A small contrastive image-text model, trained from scratch.
Training: adamw at rate 0.0013, 4200 steps, batches of 128.
Data: trained on rendered solids tumbling over patterned floors, 195000 training examples, 2.8 epochs.
Rows from block 12 of the image encoder of a small contrastive image-text model, named by matrix and row number. Rows with one number belong to one channel. Each number is 128 + 32 x the weight over its row's rms, rounded and kept within 0 to 255. All counts start at 0. Numbers have three digits each. After the name is the row's rms in percent of the matrix's.
After each channel's rows are labels from the 100 images, of 14976, where the channel reaches its highest value: "strongest on" is what is common among them. Only what is clearly more common there than usual is listed. The data: rendered solids tumbling over patterned floors.
# convs0: first 3x3 conv (encoder.blocks.12.convs.0.weight, 320x320x3x3, each kernel summed), inputs 0-159
# convs1: second 3x3 conv (encoder.blocks.12.convs.1.weight, 320x320x3x3, transposed, each kernel summed), outputs 0-159

convs0.148 128:126105097077117108118081100104129115114115119108140098109128109115105135100096131097089069105111096111101111129120108101130116111100122083111122112064096124117141119105098139122121129122117111128095091091091122145123104089070081101089081067127113062150116113070110096106129108099106103094115103093097094116068118087063119107072153101074123103108124099127129187085118084095109118077124143058099136108083103101133065071119173106112141128083092071147094095098106110103126104086093081
convs1.148 091:133195144120111190119140117184154106122112091134111134130154136139108062114169255054094135166142139046165126131154117127109092125130124130124116101116134109153019117166134134204153134148055135116103103178146095054129141146142095163150133107123137120091117146096098141102111133143148098142029103115111147154140087126129136076100156139144138106100135100146121153159158121115132179135112179119129112077148174136188135168037127120120135099124105111170159149150090075129146191143110151
strongest on: black object; its colour: black

convs0.45 082:107090138126101086079097093142081119167132178102071056134122102093089085093097065115107126097155124077098127106094125043104113128120090101118085093096124059106118170085111094132160099129095062169151112110105082124102117138122151081149157086158115101165150095118135155125081148158101120132165073107154120091108132114088132102061129090112125128063120119133108123109160118139063111075098113098068083119137135074098098085083115126097091140092116102180068159117106113081120091094125092
convs1.45 101:102151147125195145218153092157120157146096152135090160105110129186147112141136186141120101139176142140138119123143141132125094180135154123239145140096138107133131088120148159135161147125089147134183138118128133104110115124093175163167091081116130133071116130110105154097103093121155176129102110127120107210130130141111111090057066103116131190172111068151091054134128136151104105122158124088118123099104105148134119123119125138131121131108114116099181149128153102144146162104123156
strongest on: black object

convs0.6 132:119134105030121127123090116105103102063125105115107100120107102137068117125130112104117128126086123121143146130082147129111109133125093134122129095113140113142117130133105108120129120108111122132121115125117123123112010101129138124114136074103104026125123126090115141114116131084099096122124125109129123111125108103112079129127111129055088094138121103127086144111150097109098122127116108061076121125027121118139134089133117139137081118117072007102121104091103140121112116016090146
convs1.6 093:128110148090138199128135131141191090106118121162109122182131178099144129090147168056121086168090117127138088120124075121185160140110114147115119131156128086152130155137150188125128160103152130093106111115128147124141111084132129158086140114085215086132144197119144149197129094135133110093159180113140139113094127241113132064145143144077086109113148147102027127131149060145116164114045171125133118058119079140161126124143134107129081114136153071165151121134132117151132150095075143
strongest on: pink object; its colour: pink; spring

convs0.242 146:113113125034133111126101121124118110071137109104118121106119115141088144118131100109127102110112121124141115123114134125105120128103123130143111111103113125140128101131111099116121101104109124122129129137129134135115022104086132114131112068109091026131118106067106131112124119087118109112116103120120125132118125092074098128132118136026101113146112101131087141089139097109116121123129131056096120124037101116133097081129130117130091135132070015113110122103107118104109111014083128
convs1.242 072:104148117062112170110135183174138132108125087128087143156180137139143130093122214054162086098103141077118099101142148126152118140093112159111146135125115056119083172125126098092146177134149097115112141132130135050143100093140146155079077107118158112108132138121125155129089096163156089157102131133157166108138137188134142070165195121056094095113105104075040144112133085124154175113075207117133164061089109124138137129106107130111095148120120061126169121136165136139172174083112167
strongest on: grey object; its colour: grey; bumpy ball

convs0.311 083:112092163101113036096181123104091108098041111056153123154081149073119111161127040140131164054120143128143136138132157019142122129159086120109115130116107142147151095136107105099109150154042088173087118121094125121119088134129129082078123128095141109112165059102140137078093105130127092162137094190110121097228102158108141107120114134125130105129162061093121100095151100108142122170125095104118095127107150135123110129101158164115152120112076103126132127123123109072126153118096140
convs1.311 092:161175112109132126159135160108147138140136109096132150145142172128126088189144184111122165073107105184137139149159143098107082156171173170162200165156186136143126158127170117128186107165065145161103131122125075090113075125059136146131160101148131095104135149207041154091131153093152110140069139160129119156163042113086120117142136146101117090146141140100114143118139116109080109138127141099119143127092096143118094079115095189107113144128144083123168153089133091156115207110201094
strongest on: green object; yellow object; cube frame

convs0.266 098:121098171131113051061140100107111136144103072062096095096135117123110136171114087103110135103104000100117125126125130070150202120113109094077119137121099093136094065104129145082088127096076067141129114108123085227085143116154081094071144111133163103169113065122153123116110113110116117116128082121122114121163145127126161108094121119072109099156208081118148173119105124129088132082127078127117134115093116078145126135079144129103162142111108107147044100112143130079113166108105117
convs1.266 138:125193134142145172143144132152173127144133113124124121135206121159116115134156235107136112082153090090159127103157126138122094160099126100151140166138092121168065139144131121124162068142094141140167140169176088074174144127124128160152141122138145123108135182139072125095142143116168108172076156143159158164137092117153114114104250145117134115127190149164122199122158117164107207111153191129109153098134138149159158147069078105177139143138138121110190148122155146188127225118146159
strongest on: pink object; count: four; yellow object; grey object

convs0.314 075:136084079090130089126092118131066099128164141132131119082144082101108065070116084106123143024079158110124122123098126086033042125123089143105098079121068142131131205133102154074111117099146126140100131119098058133163113120117076022099119109117063097173077121108108157120060121121052115118196140125132144131137075093076103100108110116113135140075148088138129068094114089111096086116091120093124115126107175087147108106149142125124122133140066096103114046111086103098092093107082122
convs1.314 102:117114137115114068081177136132093169167127146063126059105143188198123086153127160082137130170143156081161145166142156124142176104156125133112123082134086149121107102150144121206128148152140121073123146214147153160167126151108144223199081082144147102048127110089170168124102122136135098195127120162082138146151177134113210064091119130103161105155121125130115211062153138131130207132115118104148145088096155100145111124184145072149129148164145076138140120122084134086210166116085148
strongest on: black object; orange object; count: four; its colour: black

convs0.96 095:095055117106094107137110110084122040090148166099091127066129075106078113105099087149112102107109132094124106084103158071117095083120079109118091044113133084120099173104088121140137123069109121140123113109129127105102087093110115092148095132079094103182133110105124086120097098087080093085058101114134100089109125098129101178112111124120081093136109097117090081075120102129093079110074149109080095181112139100077143137081120091117088066124075093161085159079100137109133083093089113
convs1.96 111:122131101083154076115107123100117144141121143119103122137055142136119133144147129125141085142053124204119098108078124125124102115151111150149160068138125096109213131131160158094096180086215104118157137110141147123118103148096238126135113102162153087133137110142155211143148096122116192161224122133130137122126071168124119131131137135091130177169108110163094118132085141115109132126140145108144085111082091092128134117214132137103136157116168086144145062087066149106082138106157112
strongest on: light from behind the scene

convs0.191 080:142080009123122102114080135138156158118089114067125064117099115034125150132146135113130122124110087105122156126131088066089090130111143042106148141095096104134160104137157130133108085136097117150143132113155127060141125125177119109131156132061080134067136114154080085128078135157111167077122092069126132106023154116142099128115139150122126113080000089119113056145167162141093118125077114118145134149120120139123148133206139115128092137108094134130060132152122157126122077130128112
convs1.191 085:135142168137119174106146111143087138144058125118141162139143057120153097071115207141108097095166084060124103115136170091075157136110132163105053163083173111114092087107107093167135120156081096058102088098131115189142115116171110114127142149154140147147104097088100169065149160160124162148125078111139095126120091078134102147105113115116137166076062185114156174138084140151123129091143153142134120122164148127110126138130097090109151142107146149111192143210176110121099141112107118
strongest on: count: four; red object; checkered object

convs0.32 067:129101066125144116146090150155195133145161085102144103117138126076117191144140158146158135153110075192144109115090078085062092140118102071156132139145096154146202090154130162141063066111164133124146163132138159141160138137107080132196149136099117129171142141121130117160155140093087144063143122068069138161046183104137138150136149168134137110122080071139143140117161117083080140153136106113118126161152128142124119151143139120150158150128104136150090075132166139151133128124112109
convs1.32 102:112127173115120086121182150171090164120097165097153146144149162181174081131134129128155124103167161101113163129161216098140144160087134167133086154074156138121157147137133156163123125125134094084180144117119080172136109140145140111090118114077155074156113084098159132123071152160174140118169116195158164116216122098156182130126121144089142175118132166145121158108138133151229123113128106119104096102126185122122107095153089076094138145106112082122142194164218191116187104108137139
strongest on: black object; count: four

convs0.261 132:096083084070134128124122112112127120041120117126059085128132105123087102100112115084117098131110104099118124092111119113115095119099100099120104118100074066114120136110130116126146110116120127128121124128128096113137031075116096070128138080077106074131134143103119094127095129132111138090122128096132125128073114113090104097115123113083101122095101107138042115121129113123114109088050146082096132093075120121115109099127138113134035123126086067178106128119111135116105097054104096
convs1.261 067:116074155160123088113121147094061084166093088051087152106153088085120129076125141118146139101112147147100057044129116070121115060151146172098075104159182097120131147093111085110091146114138084096135142065136121093109142113166141161085123082150141141152119064095115146093125071171103120126077088150148145075187188122165084157155124114139100143091064119129183111106110115097154097122132069125141100160093180130118150178110093148100121090129077142127090123129103135093068144118081094
strongest on: pink object; its colour: pink

convs0.13 113:136091092136086079142137146131082116146123120079141086131093122121107117137118062117143143070129139098124154141095103075128113139135120116159113096108081126133099040135088097117080103122081131139086142115068078124156141109107143125139121120140151128110131052061118122131136130125102077181124068131073148165137139136104130103132115129142115081127137115117131116096186049032122107136112085118060119096134140103134102090094144119106128129116133136114100097077113100076140151141057123
convs1.13 115:140189151135068203082156121131178136114157134169137133100139148122133088151141216137116143103133115086122158163131127161105106151086109100088169126103090135125064110118123156126157127155080089114071120126102093104127126134113069130104150134128126131105103181127097096129093152118115107097035148136106128116152088112121117116111085118128131078115178111035128138113116106046104119103147200150077104138144110108122089099054135115054125080100112133121184137106130076173102216111142129
strongest on: green object; its colour: green

convs0.318 096:103065103075091106098145119080116067141141157089103137119130070074019112124128112118121106091084121086154140107082145084128115098116059108109087087112072118149102199141090119151166132078107100134118125133141107115078088072125134116161108099129110050143169100093091104101095100107096075104087102121133115105083109105105102152123105142099093094148106082126101095111161062132116109126116169075055131147083132118133148113119139106117115133122097050185099162046085142103127093084087139
convs1.318 085:128156110107192098123082112054148126122101046110106096113105132093051141127142179056111105136029116120138087093052107113103118112131116152127121034152167081123125124133136171085044147072176112125135108145156147122146095142122143125109107045144126091090087144160124158099157108156057178123168142113155126125128153129151111055109140123089154179117146148150101126114111139155094113111108132125125104083045069101134141132147121153114128127120122088177146000081020125121055173107145133
strongest on: light from behind the scene; chain link

convs0.1 063:097108079095141157144069102166118121154199152127126096164127117048114110109101099112079164064123132137146098110120131093051122134091133124111113109098095148157104190160116087114154138136167168112089075138054054119220106141081051051116107114154086091099163113088094114119103128081124140088152104064072093137051102104101121082057084138110155151103138132120162157099133099060110130126103155097146122072109168114146089111074159144129134105092106107171066102155142104095085132104067136
convs1.1 116:140155133132120119122178130147036219171092152136123139132081138209181148143141165149140108133189156055127133123160188124126127159115158132178079136058169102137106062131140127131173174159126106107173136135152127110105137124100176184119060115105122119149120090094188164138141153119177150184122086105095137178138195142138166117109101109106163144141047166117118090075089142120173163109135151117122133131140167105139105108162136080075141151143134114125151171142167154146206098123099162
strongest on: black object; count: four

convs0.153 096:123090149113071048150149145129050098139104115054140103147120102105109089142115029114148121070129165103134125115097103027125122104134105131154082105113098136133106097136093089141116114123086136157101149127099088118165126117119142100159102126126144121109166034097121135092129091165103099176135070179111145145174114150116119095134125141132111095114125090116135112091192080106137112145105061116103081102122139143110129113105146141130140113133116125159112126104102132053132126126074124
convs1.153 107:105199142121106169082143098143160140125158118143097116088122167106149076174113196124104143081144085133101121134153121150107092135141147084097199151128080129095100126096154137103143105130079091127119106143129074105121116153097080113156169100147142138066107164167067088099104145093124101105086138150104089115161091146091119073110097100133134100178160125052140122125124151099054117125148175109131108105099077100091110114103118154066118076102137127060179119128145069158102209103167093
strongest on: red object

convs0.253 095:112087126089144093117111127128126134099080134082139120137099175071127100127128086072129136053141135136122131126140154042117132146120147119112118130107072140116114112130139096118124135132075107098115127130096077097080065152133133104109123046134146068143147061089101167123090110141136132159152102130109120124134111131061126038130148116072145117116155076088122084112138135117123138122084118083139113075071141115124058090086142133122127163122081053129127133130131098094095156050102138
convs1.253 084:129178103131122159157148165086131172129148129087125159160114086137086098174139207127136187125120118128168199164140115107066112165131147152125183134117203083153116081150124090136162102180019148145135145147118112138161112065082111173119103080110096095084155172166078131110118196100142141136073164143152108158178100079142077125135072162087099128108151112145084152100125117079110117122090104107057130140112119142134120104118120142122091119148137095114176169091143131190170206094178135
strongest on: green object; count: four; its colour: green

convs0.46 114:134088136133119096058128062100120119128163128047112090120135126114100098126127099163026105107118070103093097127116127100086112136074104102087090107075070095132114101055128085095098105117082068153153029075133114115101140143123131136161127122132119124136115101114105129122087132138087118130137109128146065125138148093109164140065151088111140136168121095150133142124151129136052132072136112123091110150140110112137097122119119104103139150000097132148092086104101132102082111121118144
convs1.46 093:105141151132161166156118068158151142143146144133139150146137126171150140061129152144065145098173150167090155102146137154132131147108112146143120158116175043129137131086128098121174107152087115126154054055091167081147106130164165117112102128060134140098105171127107116100167160155140150117085126100108089163123096092133131121008182083135140146091142127118111161139118166134170131067123150144105131109144174216149099149101085082131151145044131135112141170128160070157181157127125132
strongest on: pink object; count: four; white object; its colour: pink

convs0.93 100:104082092121160116171130148144145129136116118096118084141132127055127130110072112108129118083140122086085115121122146098110087108087131119140106132031075124107122160127128080114138059124113146121041134090027113095155122135142133100129136096102118097119158105058080125111063116143127133114117116123037132158110131122031162106086097118115123123105134093030117108140167091057115100110110134078113119103120130127120018049062104104097114118115083103140099138118134033119107146117065120
convs1.93 081:143152167150132127118091134099086121170088152095119154155070132067152122121069172132099151146094177139055158146142062115105133126154117177103193111159159064050143125080104123145150125117105097158128106110107128183116130067117158185116144107147134118099136112154135153098074135142113133104090110156168087145168107104142118144092082017108077162130104118146136139146084109130149055080078097137136122170123084127078112127111134142092103127106171126135163109135133163127138145098170061
strongest on: green object; count: four; blue object; purple object

convs0.310 064:104156127141141161097078125140121147127120115119091137112117053048138116133116103125136205077132100156097146096130041102087115126117136070093145141133069093087124044116124102152102118124136096114128145135115088091074109136164084086099128122103113149105112147166110101180085132083126147099085145131131147060182100153121137141119098127157112122080177062122116117154125158122116106112126102152145099116150137115026078127099188106128091103148108143198103147136135095142111128133149016
convs1.310 108:151040163101150006173145142132071142141058159090137138125133236106138130101125101151135108131107171090152130149101205057235160131189134204161117126147151152132102141154167115076100097109084153103120144130134162114121128167137173173161171153131187136065103066099122168128131108135135115113112086160155151146136113173124118151134154157137143118129085154137129140134137129135168127145136058137128181125143149167174101129121037129155131182153148131093138130134123110056116051132070141
strongest on: green object; its colour: green

convs0.291 067:134120031146156108108108080138129136134131119103132105116124089080113068084131092159096086087103113112135079099108066086113037149114108083110103137104050134143089119136141106151077058098124117148136098104138074071099159118142071119145144126133109126155133137111097090116088119146090146061114124095130101120018062122101128123110116130121144148125069067119148043107174106115080128083119134133113142123152112127081115101066167122147150132095129145154093115117118134110165089132098088
convs1.291 096:116208152119125068113145176154107131136127119035119138119177130166120128092161136122135155113109154165118200112131158055134147116120120209121174135141160129144154164167097110109099101135074113102130138102091130159123081094165166139098134122124136099139104040127082201091131141155127125145135091161183147106179125095108153159179180152114084112195116125123133221148157095127189128126155117114123129135126160137103102081136098103139157154164134112102134120147128094088155151116139160
strongest on: teal object; count: four

convs0.143 121:125091104093141120096109099118108132113138122101122093123152100116096096127118102114059112089114105100094126141107124113116110095129118086108131138072080121124112100081127163136130129129129115127116071061090102135111110105125128110128106102112122084132160112091119117085093109108124142133137111121061084114110110077078142121056164100105111111095151088133104131099140109074110142105106112071090135116111128119111060075079174109148135128026073087130096129112132085106130133099085103
convs1.143 082:109165137172152155108156100130135122147093131133136152083139101173095143128157243083102113127138098008167100141110114137081136137122109134123108110131170136199047111125116124181128161160088121123085112147097125142199163143103115166147100115124123149091152135083163140081157106124122088151032109082122135148114150115107127115083147133143167139098116170147130193102157058104074177112163209139069124106141105132205091116105139077106131117133113144155161130081092073131128180165111202
strongest on: orange object; jack; yellow object; cube frame

convs0.317 098:122124021129115107103164100133113123156128103091126083113067130097103152195188112158104129142120083093190138151091092116134078178196105096119115120193120126184130054130144136145102126133064105193137104127150136122125151107115098135176142119129150106088107132118117104107141134087125146072064109087134103131027225154124151142165127159140087124101056108136149134120169128136111189195111086114113139145133118146165138140106176156123202148134135118137113120120135140112179088140118200
convs1.317 108:064123176102082105060165066161127108073111079124066115134213102151130118063092108068073134135115113173091108102139150120159152082096134149074118159104109074085150155075118120113131130118134107104079064101117128123170102068164142100085140097118182093134152100126108141153172156185147133165164101165123122071154097125102128116136168078107065103092152184106137169166129119142144072088120138126143102078075172155074122119164137119154131100062113095120108169167177129086115156086159113
strongest on: count: four; pink object; teal object

convs0.260 106:118070128114085092126141117118078081122133139050119086120119106122018116144113090115116170099108134105136179124069154074146104105141042125125082099120083110137088154123087090141159089104086122152107113118116090092121116101159143085149126119100132100116165064098095129118096121153109073135099092166123119119167119131146149144122109124124087084129103061122124127129187068099118095127097115084063114136114178124140155145111107118128133093104074107124102150046097159094137113124066148
convs1.260 104:127164144116139155100114086068184100122139102141113101095094148128108143118146196109100105136088101183126090113073103158113133131131122103115141080130107108129165114123136175082081144069163113088139098125137156091131108164070109127147111083134122097103092198107118130132131117078098124087134179094085106106089106156111111098081099126098146114142180125119114097095069145105040079124139145124106079092091004067131123123137119115095128071095148100132177038045053102174053205107134130
strongest on: light from behind the scene

convs0.247 082:118095163128109048075147122109098128156163091050114069083154111127111150097092061099123115082098054120098109119128146072107168109108088096085100139099092092124155110106118115046107109094083076127123127112122110206104136134130108099087121096145151097187108056106127131116114100124110112124184046125126116116149172100107156106104141103109108117120180075128139146084087113114089128075117110107104130119107107085121109123107139119110138121129123109179011092114143132044102134123089092
convs1.247 118:135187115153155158158120141162161175167107102108140109133176129169122092158145255110147138078158113103166161143142119130114089150157122113163160149136082153154096166157152138128170083152136159130122152179161078073164158132136146180168151126135119153071138166135104133103105165106187128163102149122144155176131094113138109094117199146156148143167174114174109199152182124165110190141149203138137182086135156153173143149113091133185134155160148142098186150143153123178154212139159131
strongest on: grey object; count: four; checkered object

convs0.239 117:090075136135104133134127091097112091108149120080100077101110078119073118136080117116098142134107127113119167081079148113124119083115080105124073105120116085132116155081074099118142080098113126132096090060078135108130118046168132119134124118096135112128111119105119117136087127136097087118124136126078105129141122118131124124111088096119063083120141092109103142132155093084080043114090105114067099130123172134126127133121097076114102077058085113110121109068105119135103126110076141
convs1.239 103:115100120118141170121103089078172090121113121175112140126120112106144157074123133121086108150111122169100071083132117179136141101139103133126087118121179085127170125109125146106113106092153133071115090088106161096085109120095128121124087113093104115125073230109122136151140082112112131039155210076096119097034104149113124128068114120107131119043176124106112098093040112117104058109117113129118090092122057112113112139142085091106125106089155116106139095106109109181100140118100114
strongest on: light from behind the scene

convs0.36 109:116058143124083103125141122091091072129134142059128086114116094118031124138095095116118144109102135108136161107060162085143123085139053121121067092113098107136096155101083095136144071106094121139106114087109107108120117064155142091149132121095147108131149085104106132124088120139087060132096101155117121118151112116144136150121099110125086081120113080115120140125160069102110081127087109092061115145119173130134154145103100099121129098092077109122108137046086153096119118122075146
convs1.36 102:120146127122132162116101090061190087127131114167120120126101133117120133107137177103097113138080102188113074093101100171117133111135120119132127083137146102130164104117123173084102126079157115098125096102126149096116110148076116124128111099135130109118075218138121117136134110082098117072152192100106105100092073148122113098068119125107140106090192123106111113100053129117038060103139135139108068079101016092127129128141104112083138091087155109114158048061054101178056201118148119
strongest on: light from behind the scene

convs0.234 118:110053136124086121132143115123088088128136143086116081123115111124029109136098111123108153121099126108128168114043138108146125085131038119131043102113087096129093153094086103134145085098102128141103107074096106107126128064187144113145133123099148105116137097099107122126070106149093071136117119159105120124159114120133146144111093107126066080121119065112113130134166075109109071115103099086067111147125177130124143130118104099123121093084083111117121128049093145120133123126053141
convs1.234 119:118140133125128175108111087056195088111123107175115120113114119121117153102133153114096112150094107156113092099092113188115138119131112119117120087128150097131148111128098165086109122086159121105120095101122169093122114131069112118122092098117108106126081225120136126147150118071099097068148208070090113095063098137113122110086109121110134100090174146101115096092060116095058064115131134127100087097106019088127118126134102105099125085086143113110154056046064108183062168121123124
strongest on: light from behind the scene

convs0.126 089:116089048112110094133086107150131134121102088049100069143087100059134133112113137151131100134145107132110108113086061115069091117085112056140103147095123102117164127124125122125073095128135129177139134116129123053120125126196122116165134125097103113094163117113137094107085099231105149092149132105119118104081139114130126138106126135107098088132077050100101060132210127119102094110116066114124073141137138168071130096161169104141101106115097122173104095129134150126117098109066115
convs1.126 073:189099114138087156032129125158131153120087138126124145116173106109146094069141109105100122085136097078096138179173115108113122112121137119066126165108093132112120114117149130122149080167105030052089105119129069176120103116142090096126131121128105130107079113074067134082072181159122161044123107106104085109110111089105095134105092144079144149095115173074125154098104085088115132103132113133065160095129144114101080092118074105074109142123129137110099120184170124109139072090110105
strongest on: count: four; green object; bumpy ball

convs0.281 106:120096137126146108072111088094100117143184055088104099102185104125087118132124094119080110120042035116096127127135143112118111109069082088092121128075087104143106151077148084083103101083103097136154081098143110153097141122153096096176176090118143070131130095125100111129103126130095124098122094149134134104151151123094146136064193104048127131148129106156141124126141129134102146046110101083114143130088108115150099091098139115151149173082086067167071077106113124081092111080127134
convs1.281 096:122148137133174159130167127137155126173139100122119116104196094132091135081109197047136081099103105090114120099080141139124113132119110107121127093094095093123092173118145123110118092119098132090126144078098146091120112123131150174137099060126152092027114164070079151096128091142104123142094161110132118149096114139096142084033192071097112149115149120174115192131133055134116174097137170113123177054089129153147138105096087105192165167137141088119176066114118107182145201110103133
strongest on: grey object; count: four; sphere

convs0.80 068:152139067133147119072076139138161131112149141128116134102090103074118090064117134101140109135113020189091125119115160125135098133077071032133117111083121097123126197131112098106142105104163083163137141118117076021137131159152081041181185085122146117117120165125111077170155141128094138114127147105145166079101177132096139075090104134108144140124060107122141140158151121130092065064126159134101087083119134100106082099120100119096138115119084122118067112107097094152094057108120085
convs1.80 119:130065136130217058234114136111071113145114085108134133136134097153140124159141085128147172144118110123144148147136147108169137128243152154185136154171149155158128137129137139123109097108117192105084134121056132119125134134146130143132109119105195143036119084118096135141141116135154124107161084104123132196113086146095118120123103143174151163116127134129106126140131133124134087209139056104162129109119150160152111161164106143155121121126147133094069145119152060064137134147114121
strongest on: red object; count: four; white object; grey object

convs0.180 118:112129114044118108101114122117125115098130106100121116119127099131098119138109077090122101075114119117118114122129144099097118111120121113107120121090101135124110087124104127114122110119094102120131123127125094161110043091100135091124116097115088062164132069086084141096140104070121101118137080091105123120100131071109071108115133116053098099146140107136103152075130111106117141114115107080101139096032106128134127116105152114136111150122062025113074122110132128062112123035108126
convs1.180 102:119193148112091182114154175168143128135136104120118129162172149133129125138149255062155106085133141046145117118149110122128106137103096154113149126143086110141027118151133110137165154144108102136127147161147097062157124118113135164111100114125133125096141156131112161120099116151155104188048128127156164127151129166141133059155184146088114110143133102130079167109147095124121176136093239130139132064112110135154150149070122141117117140150129093127206131125130129172141224103126165
strongest on: pink object; grey object; its colour: pink

convs0.139 090:122092110086121113106185071123136143029087145104089117137139115091154091103136118117063153113156151117138112109152127088081093143170121104085115144117088067125128127093135151113154090169119110111131068101128098123105026072128131074157123136053105120151097116132061147109095115115135130126171118084134074133091114104123102103074074098113109124111126117138044078114101134137118097128029087127125148129109114142109148135105111122103026142098068097104107151143149136112102126064124146
convs1.139 087:101156091115124097130038092168105146103024107064107119117124115127109117126102137094101156131101149140079120097102145037077107144123185169141111152163203073098130140071120141108140111130148125127087104136100107163138078087147136163098154103163163110124159096140125185050158148197126157169166126215117124125196096111130092134068117090089082122124114174109115169144182178149181148069129117133125149123092162136096140120193108111153112157127169095137169141187168142115154141078142067
strongest on: pink object; bumpy ball; sphere

convs0.161 090:106088100115152081095136087151108111118113106067079090082120111121083079113079075094083135069098091085089110113114107105117115127068097105116096107086096077086133113077122086101119061076096101128130071112108047150082098136138114064113125086116106083145117095111094099115089098152101102106167108096130096124155130113100148105068130058090103127135184076120103072123162116139111107069121094090098121113097155092107100099112114083112068127096089087194091119087110126104128138106106105
convs1.161 080:130181173132162111150167072083107145152096131122113121122152116132114131120120194152075095150147119118123096095143105138151126115151131116169143158086126088138106140066151090131137108144088146081153073135170151156129131098037200177190054109124101115096131100093078193127122119108181109137097094148076084145142158162096102156036135082094159099169112118132086155060125141114064140117127114079132159124114073128130144153104091124142105164095189080047161124116123140120076173087110132
strongest on: orange object; its colour: orange; sphere

convs0.225 070:098118087113137078087083115107116133140097140089101069140102115085140115103153118137138139067154161060115092086143099047053078144123141151106096142108113095116140143107143090111123052133035079139164135114130068086099125116098171126209128116123102134112136065115081155113095122127099135142160092131110120125069218060103099111104185129126105139072068107141121047068197159130091133113079082120103111114145117157102112127155137122111118179108081129183127134144137099094123107123114134
convs1.225 090:094194155111113148116138088171120147131126123095072113084095125155131094176109210113115110092151144111111115136121107136091131121088108118120158134104107105106113080099122083087124080151018133140107122115156090128141106118135131154134131125124129135087089123137007187080132134128130139153102127177074109130175128118122118105093087096125094100236103066098123144129131165125133134101160110110165125097108129124106149125110076134140135122111139117069217135168142100162122137090131098
strongest on: teal object; sphere

convs0.168 094:077105104137160089125130113091127110129151056117076120109165083152110074106106102135140113061065063086107117090124121113156103082096099077105132131110056115075074075124125139082037133100136147149131139125136067147069147126134095112162117128099143133165122079120110107138088081104077127088095095109118135116139116127120099099131162114125075122115168083150121124105132127124125165115146128130113160112141098168101142124056160106186130156140088136162067051117115101065123117135104074
convs1.168 099:103176141135119124094142215136102105140146140097128127134209138131129125127069204117180141079123128110106159105120091100142124041115122174121158069156158107092074161112099116121120114122049129137101185177151097111147139158150140186125132135125099121080136113143067153065154127120112064151076115167139192076107084112139168181126215112126098095111133132155106220164183124141164141130099154156141133116150125129079134113068106117146140128211117127123151110113109142156145185117143093
strongest on: grey object; brown object; yellow object; its colour: brown

convs0.273 072:072100093103125118074103121172121113125106152078099042146046109032120180121148139115129106125146161087147057093113094081061113123099146163072096128115137119121114081067136104142126087097104098140109125122095161121117114096122139151130132080063067076146128147099054133089104100119124143087144130096117148122061115100044100117138121129096111103105122107099110116117174115082084132151071093093098100132120129129085068057108159124120107110106075093186150129140124120135137126077079159
convs1.273 080:080151157153149132131137086112119101136000126088080129141107166140149098043113150120120069071117121120113066063119176106116165102094093174143058171105143094136130150100091208061121115093131141163092125083113101158148140116125165120073097117130171105117074096116140170044129087144149125118182100143130145125125034102157157123091087119075087133095097184060114121131101078129144079085155178111141118138143140135111111100149126110124165098100177117129138147204177125074149122110103137
strongest on: teal object; orange object; its colour: teal

convs0.72 101:047086081128124100102099144094115087148062076065096069125082108106106064138108085103154139078096111074110106084090130098058078061130090133134108115123082122090099084113088091085108108123089112153084150130079075102130138119113137117113069125118123125120129091104122117103068066122108111146182124168105161137137130124110137042152141128145069093108132061109138099088203112084122111162132111125100089073128158138107122125102158122130161095136119135142107081107111081085152134148094116
convs1.72 082:072112156147116139121126117093122071146135096106093165139144130133170089126120208146149159124126080138092081091165098093155155091114114121102059161165126100111114156103120134116144120097076116096129125113145087088110128104072102114137071111119204102102126142135091129067109089087114094109056092135137141045145081150112149135124118118107074159110130131130145140085070125117149108100124139120144030113114102127093097163083115144112156059109138118123169152150153121144115202141107070
strongest on: grey object; its colour: grey; bumpy ball

convs0.7 130:128098136136093104123167084090124112109102110063126104124079112103088104134109119133051154088109111097060135107091161097100087120151086112117081111129108097092119122055093108091117119130075119153110041017098110121108122060143116124139128133115144130108106086124111106108096140110098109140139120150115093143167114139142134126099116031138103103152147120118114111120139125110101083139121087119096119127130166141135142147114111115117122113001113128117125094089106129111103133128103130
convs1.7 087:122099155124138143144115118097192114135159153167141152153116138120176149083084140128085143129128134185032099096167147113151144108155122151123092163131174083082166115073097205109170126115087122091128088057083131149107116111093106128085097126091171130111096197135084100128160114148140112067154161150081121108146107123139132144024144094115126124000223166098136150084070102111120048066111133151101115107134100131083127158136097099099141118083147131120134154128172095159142180144138086
strongest on: green object; count: four; its colour: green; cube frame